From a checkpoint of a small image embedding model: depths [4, 7, 4].
Rows from block 5 of a small image embedding model, named by matrix and row number. Rows with one number belong to one channel. Each number is 128 + 24 x the weight over its row's rms, rounded and kept within 0 to 255. All counts start at 0.
After each channel's rows are labels from the 100 images, of 14976, where the channel reaches its highest value: "responds to" is what is common among them; "peak at" is the part of the image that holds the peak. Only what is clearly more common there than usual is listed. The data: rendered dice on a table.
# convs0: expand pointwise conv (model.blocks.5.convs.0.weight, 256x64x1x1), inputs 0-63
# convs1: depthwise 3x3 conv (model.blocks.5.convs.1.weight, 256x1x3x3, trained with AdamW), a 3x3 kernel
# convs2: project pointwise conv (model.blocks.5.convs.2.weight, 64x256x1x1, transposed), outputs 0-63

convs0.252 [154 147 146 174  80 122 124  86 122 121 139 129 116 161 109 176 128  81 134 121  94 120 122 111  76 160 120 102 144 157 127 147 109 117 103 147 103 135 105 130 126 128 119 130  77 159 137 115 127 119 107 109 106 126 167 115 161 133 139 118  86 169 150 107]
convs1.252 [106 100 105 138  98 109 151 132  89]
convs2.252 [155 142 143 110 122 135 124 125 135 152  79 152 144 136  58 106 165 107 125 152 135 120 112 107  99 139 128 137 161 102 162 126 166 108  67 164 142 143 141 104 119 122 135  78 115 149  94  98 141 133 110 140 148 121 150 158 138 120 151 131 120 128 161 161]
responds to: three on top
peak at: middle right

convs0.128 [146 165 105  99 110 115 106 144 121 163 139 120 158 140 145 141 158 147  77 146 125 141 105 123 137  85 160 129  81 152 163 133 113 122 106 107 118 128 119 172 139 115 124 156  96 157 119 179 140 148 107  98 102 132 102 102 170 155 161 114 119 129 156 131]
convs1.128 [173 116 113 114 109  96 157 116 111]
convs2.128 [107 105 107 144  91 149 154 146 162 130 145 102 128 139  77  98 129 165 128 129 142 144 153 101 161 136 139 124 171 137 129 100 143 114 125 162 101 108 110 101 126 170 163 101 149 108 185 143 120 100 163 163 121 140 134 120 136 149  81 116 158 119 115 137]
responds to: one on top; yellow die; total: 1
peak at: middle right; bottom right

convs0.237 [121 146 133  85 111 102 132 145 109 158 135 145 133 134 109 128 149 121 101 139 121 170 142 163  96 141 139 131 152 114 124 130 102 153 112  87 175 152 179 120  96 140  94 176  93  80 130 123 112 120 103  91 115 136 177 125 101 147 137 153  98 118 133 139]
convs1.237 [143 155 140 109 115 100 106  80 129]
convs2.237 [150  85 121 123 137 113 154 111 133 140 166  86 159 129  95 139 132 118 124 153 141 149 202 119 174 146 129 120 168 142 101 138 111 129 163 145 130 105 144 113 119 126 139 107 123 123 153 132 133 102 106 122  90 167 137 121 160 155  92 158 184 131 136 116]
responds to: one on top; total: 1
peak at: bottom right

convs0.138 [145  87  99 127 144 158 157  98 135 152 128 107 120 110 213 113 107 133  97 141 151 126 125 113 119 141 171 106 125 147 165 123  84 128 129 152 161 113 137 112 145 109  98 137 139 113 115 119 137 151 122 128  94 138 115 119  84 168 148 162 146 110  96 116]
convs1.138 [119 151 121 116 144 156  81  99 111]
convs2.138 [176 119 126 138 134 107 130 111 100 117 103 177 118  76  96 125 110 104 128 100 150 135  91 117 150 116 124 155 136 172 136 151 138  97  96 123 148 137  95 126 104 103 123 166 102 128  82 152 156 141  96  94 146 124 118 118 139  94 142 133 115  81 100 128]
responds to: two on top
peak at: bottom centre

convs0.59 [130 147 131 142 147 132 120 149 101 158 147 146 114 178 173 112 116 135 133 127 135 109 101  77 138 100 130 113 125 105 148 113 154 149 143 122 156 121 101 103  94 171 111 172 102  94 117 131  96 143  80 109 154 117 117 110 117 150 104  81  96 159 114 105]
convs1.59 [135 143 168 151  92 139 142 147 157]
convs2.59 [129 121 134 128  96 134  98 105 103 157 140 161 138  93 152 148 146 115 107 166 119 108 158 109 138 167 139 163 122 115 112 143 129 145 146  83 180 165  79  90 126 147 109 157 156 115 145 111  99 120 159 142 102 149 154 108 142 124 121 134 164  93 118 156]
responds to: five on top
peak at: bottom centre

convs0.150 [145 101 148 134 155 105 102 128 128 158 159 156 129 129 119 155 120 164 134 129 137 110 121 135 133  95 136 152 138 169 127 142  99 137  81 178 129  98 108 162 151 104 101 154 143  92 107 121  67 156 118  95 110 127 151 120 119 155 179 115 125  97 147 112]
convs1.150 [ 93 137 142  97 122 119 149 151  87]
convs2.150 [124 157 111 130 131 146 135 100 141 118 174 149 104 145 171 176 135 117 152 183  82 137 114 177 141 129 109 154 116 111 152 145 113 174 105 118 126 122  86  88 123 128 155 125  97 119 140  97  97 136 113 118 122 142 127 117 117 149 173 106 107  96 130 126]
responds to: two on top; white die
peak at: bottom centre; middle right

convs0.148 [166 108 137 103  74 142 124 138 150 111 143 147 124 156 142 122 136 104 145 139 112 122 166 155 149 101 106 122 106 172 153 130 158 133 103 144 107 145 127 142 163 105 132 143 135 156 117 122 194 179 164 138  91 121 108  92 126 100 148 156 120  93 122 117]
convs1.148 [164 129  79 146 129  97 120 117 135]
convs2.148 [ 94 114 124 114 106 133 145 102 142 142 121 135 106 123 178  88 141 168 145  70 115 124 137 125 183 146 181  93 158 139 141 105 152 137 127 136 105 119 117 110 122 135 141 114  86  99 134 151 131 110 143 131 149 129 142 121 139 137 185 116 142  86 169 121]
responds to: two on top
peak at: centre

convs0.226 [168 123 152 140 134 123 128 122 113 161  95 119 110 134 156 123 133 163 142 138 166 142 150 116 126 119 113 126 122 124 149 164 105 132  93 102 116 127 139 100  86 126  96 153  78 159 100 111 153 165 157 145  86 162 129 136 120 139 153 164  87 120  73 103]
convs1.226 [112 118 150 124  82 164 121 146 151]
convs2.226 [ 66 138 135 140 129 127 117 133 109  92 117 118 106 118 167 148 180 128  96  94  73 147 139 118 124 124 123 172 108 129 127 134 154 162 153 142 152 135 124 134  85 140 113 192 117 142 140 109 106 133 142 107 142 153 170 127 118 124 149 120 159 132  88 140]
responds to: three on top
peak at: top centre

convs0.229 [148 149 134 121  98 104 169 102 110 150 157 108 150  95 161 139 130 138 102 135 118 157 156 141 111 111 142 159 121  87 111 131  70 116  81 131 148 145 108 159 154 128  97 192 113 113 104 126 104 132 117  89 138 150 134 123 133 158 133 154 123 117 169 118]
convs1.229 [157 127 142 122  85  92 138 102 116]
convs2.229 [117 110 125 122  91 123 160 140 155 135 157 114 136 162  93 107 154 133 162 129 147 108 141 126 123 159 148 126 138 162 126 116 156 115 136 161  90 108 113  94 114 147 142  89 166  93 168 147 143 101 140 139 118 156  96 111 157 159  89 139 182  92 114 132]
responds to: one on top; yellow die; total: 1
peak at: bottom right; bottom centre

convs0.33 [109 116  62 109 146 144 132 152 138 122 188 120 161  89 160 101 129 106 147 143 130 131 125 106 150 143 115  72 158 152 105 160 132 151 155 130 162 102 164 149  96 134 131  84 134 128 108 164 133 121 136 146 136 104 123 105 105 148 120 137 137 141 110 152]
convs1.33 [114 109  86  86 121 135 114 144 152]
convs2.33 [135 115 141 161 146 105  94  85 110 143 160 137 118 113 149 138 100 118 119 134 130 101 141 100 129  92 152 100  93  84 133 103  97 129 144 100 123  84 128 147 112 147 136 135 155 109 133 136 125  87 131 138 166  95 138 135  62 109 146 146 111 178 113 157]
responds to: three on top
peak at: bottom centre

convs0.225 [123 129 156 168  69 114 119 124 112 135 131 124 106 176 133 145 132 146 137 129 167 143 150 139  81 149 119 166 105 122 136 184  99 119 145 123 103 142 119 129 121 169 102 103  98 127  94 128 119 154 154  99 110 140 170  93 141  98 172 126 109 139 134 131]
convs1.225 [ 74 117 161 123 128 129  97 135 135]
convs2.225 [120 149 160 151 158 128 124 155 140 161 100 148  84 133 125 141 192 167  91 109 119 106 138 118 170 121  93 151  95 146 154 184 153 142 153 157 119 147 128 122 125 124 127 127 107 128 180 142  97 104 130 141 132 148 142 130 128 152 124 112 168 124 113 103]
responds to: three on top
peak at: middle left

convs0.137 [125 111 118  70 150 118 114  96 160 143  84 162 153 144 102 138  79 159 159 145 147 115 138 110 115 117 138 113 153 144 105 140 159 126 111 132 160 175 158 143 149 122  93 109  83 156 120 114 148 127 157 129 150 122 110 113 144 143 174 150 146 124 134 159]
convs1.137 [113 144 110 144 144  94  98 100  96]
convs2.137 [128  91  83 148 113 149 132 122 138 131 129 111 186 178 161 142 109 139 168 129 113 158 156 117 135 120 120 124 142 144 115 174 157  86 174 157 105 158 134 126 124 166 123 130 111 125 187 123 139 151 146 130 155 104 135 113 156 135 124 115  84 128 122 132]
responds to: five on top
peak at: top centre

convs0.53 [111 152 111  95 142 112 112  95  59 145 168 112 131 138 136 140  96 132 101 134 126 122 108  82 152 120 146 109  95 102 103 116 115 148 144 122 118 107 114 132 123 151 153 174 106 129 154 114 131 139 127  92 122 146 155  99  89 176 163  88 147 116 133 104]
convs1.53 [148 129 138 164  72 130 136 116 125]
convs2.53 [117 110 121 136 127 132 119 152 149 128 155 118 142 107  90 100 142 114 121 141 147 131 125 116 143 125 170 132 131 102 143 129 117 119 145 161 108  89 122  83  97  71 126 133 148 128 166 115 140  63 132 120 148 148 173 139 148 169  95 129 187  98 107 138]
responds to: three on top; total: 3
peak at: bottom centre

convs0.166 [137 145 149 148 140 147 100 170  93 121 189 141 131 154 143 123 158 117  89 141 148 193  97  95 153 120 127 124 100 125 130 121 127 114 143 130 149 123  94  96 116 154 125 168 101 136 130 125 115 154  83 121 119 108  93 124  99 138  91 107  98 153 133 116]
convs1.166 [149 141 158 144  92 135 154 134 165]
convs2.166 [118 122 123 131 106 114 104 120  95 148 139 147 166 105 143 135 159 127 110 145  97 105 150 132 139 150 130 180 130 129 121 142 126 141 144  94 183 159  75 107 133 149 102 153 165 109 158 106 102 104 156 129 109 172 142  92 133 145  97 149 161 107 127 163]
responds to: five on top
peak at: bottom centre

convs0.232 [146 144 146 164 121 111 165  80 127 112 111 147 144 154 120 180 126 124 144 184 119 120 131  85  99 165 111 131 123 137 156 124 120 121 122 120 128 104 122 107 115  77 134 158 113 116 131 110 109 117 118 126  62 157 128  94 155 160 141 126  87 137 108 150]
convs1.232 [146 100  94 145 127 117 139 120  80]
convs2.232 [174 124 144 107 137 146 144 113 159 123 114 122 150 155  73  97 142 139 163 160 164 127 143 117 109 161 131  97 160  93 130  83 140 104  67 142 140 124 138 112 161 133 111 118 167 112 117 173 134 144 118  91  98 108 140 122 134 134  99 142 123 127 154 141]
responds to: three on top
peak at: bottom right

convs0.240 [128  81 102 134 119 148 101  82 111 134 135 121 145  61 171 135 152  99 136 157 115 109 107 183 126 109 174 145 135 118 137 126 114 144 143 116 149  88 106 122 150  67 116  98 137  99 137 134 154 149  95 142 118  99 131 132 133 122 113 147 112 126 139 122]
convs1.240 [112 142 156 107 115 156 120  78 123]
convs2.240 [127  93 121 132 164  79 135 119 102  90 112 138 122 100 117 134 113  97 124 104 157 139 113 157 132 113 151 187 141 149 165 110 130 106  91  76 161 131 127 106 123 113  92 151 125 102  76 125 135 134 127 140 131 108 117 125 133  79 121 146 125  98  99 162]
responds to: one on top; total: 1
peak at: middle left

convs0.23 [157 141 165 134 159 140  79 130 129 107 140 150 164 119 108 130  99 130 114 138  96 135 115 168  74 113  89 100 120 118 116 135 122 124 142 110 163 182 158 136 116  88 126 118 104 144 137 162 121 130 137 127 106 136  86  76 154 119 157 115 101 153 147 127]
convs1.23 [115 130 140 128  78 114 157 161 142]
convs2.23 [ 94 149 117 130  92 163 120 149 127 128 158 117 176 130 135 130 143 107 126  71 172 139 135 138  88 141 119 146  91 129 163 134 128 107 124 135 161 182 100 119 107 139 125 142 129 158 102 158 128 148 113 169 135 132 137 118  94 133 114 151 150  98 110 181]
responds to: one on top; total: 1
peak at: middle right

convs0.107 [106 150  93 113 107 142 125 132 118 142 173  96 124  93 105  81 148  91 110 158  93 140 135  99 119 119 164 143  99  87 117  98 124 132 130 139 148 114  76  99 125 119 106  84 144 113 145  98 117 106 128 115 129 114 111 169 154 116 157  84 103 142 133 131]
convs1.107 [129 133  70 140 136 117 111  96 121]
convs2.107 [146 164 138 146 144 123 162 139 162 136 129 171 115 106 139 128 170 136 133 110 126 113 117  87 122 104 111  70  89 133 141 127 146 127 137 153 111  84 128  75  88 138 148 110 134  63 101 174 116 142 140 124 103 160 126 122 137 150 138 127 134 126 103 142]
responds to: three on top; total: 3
peak at: middle left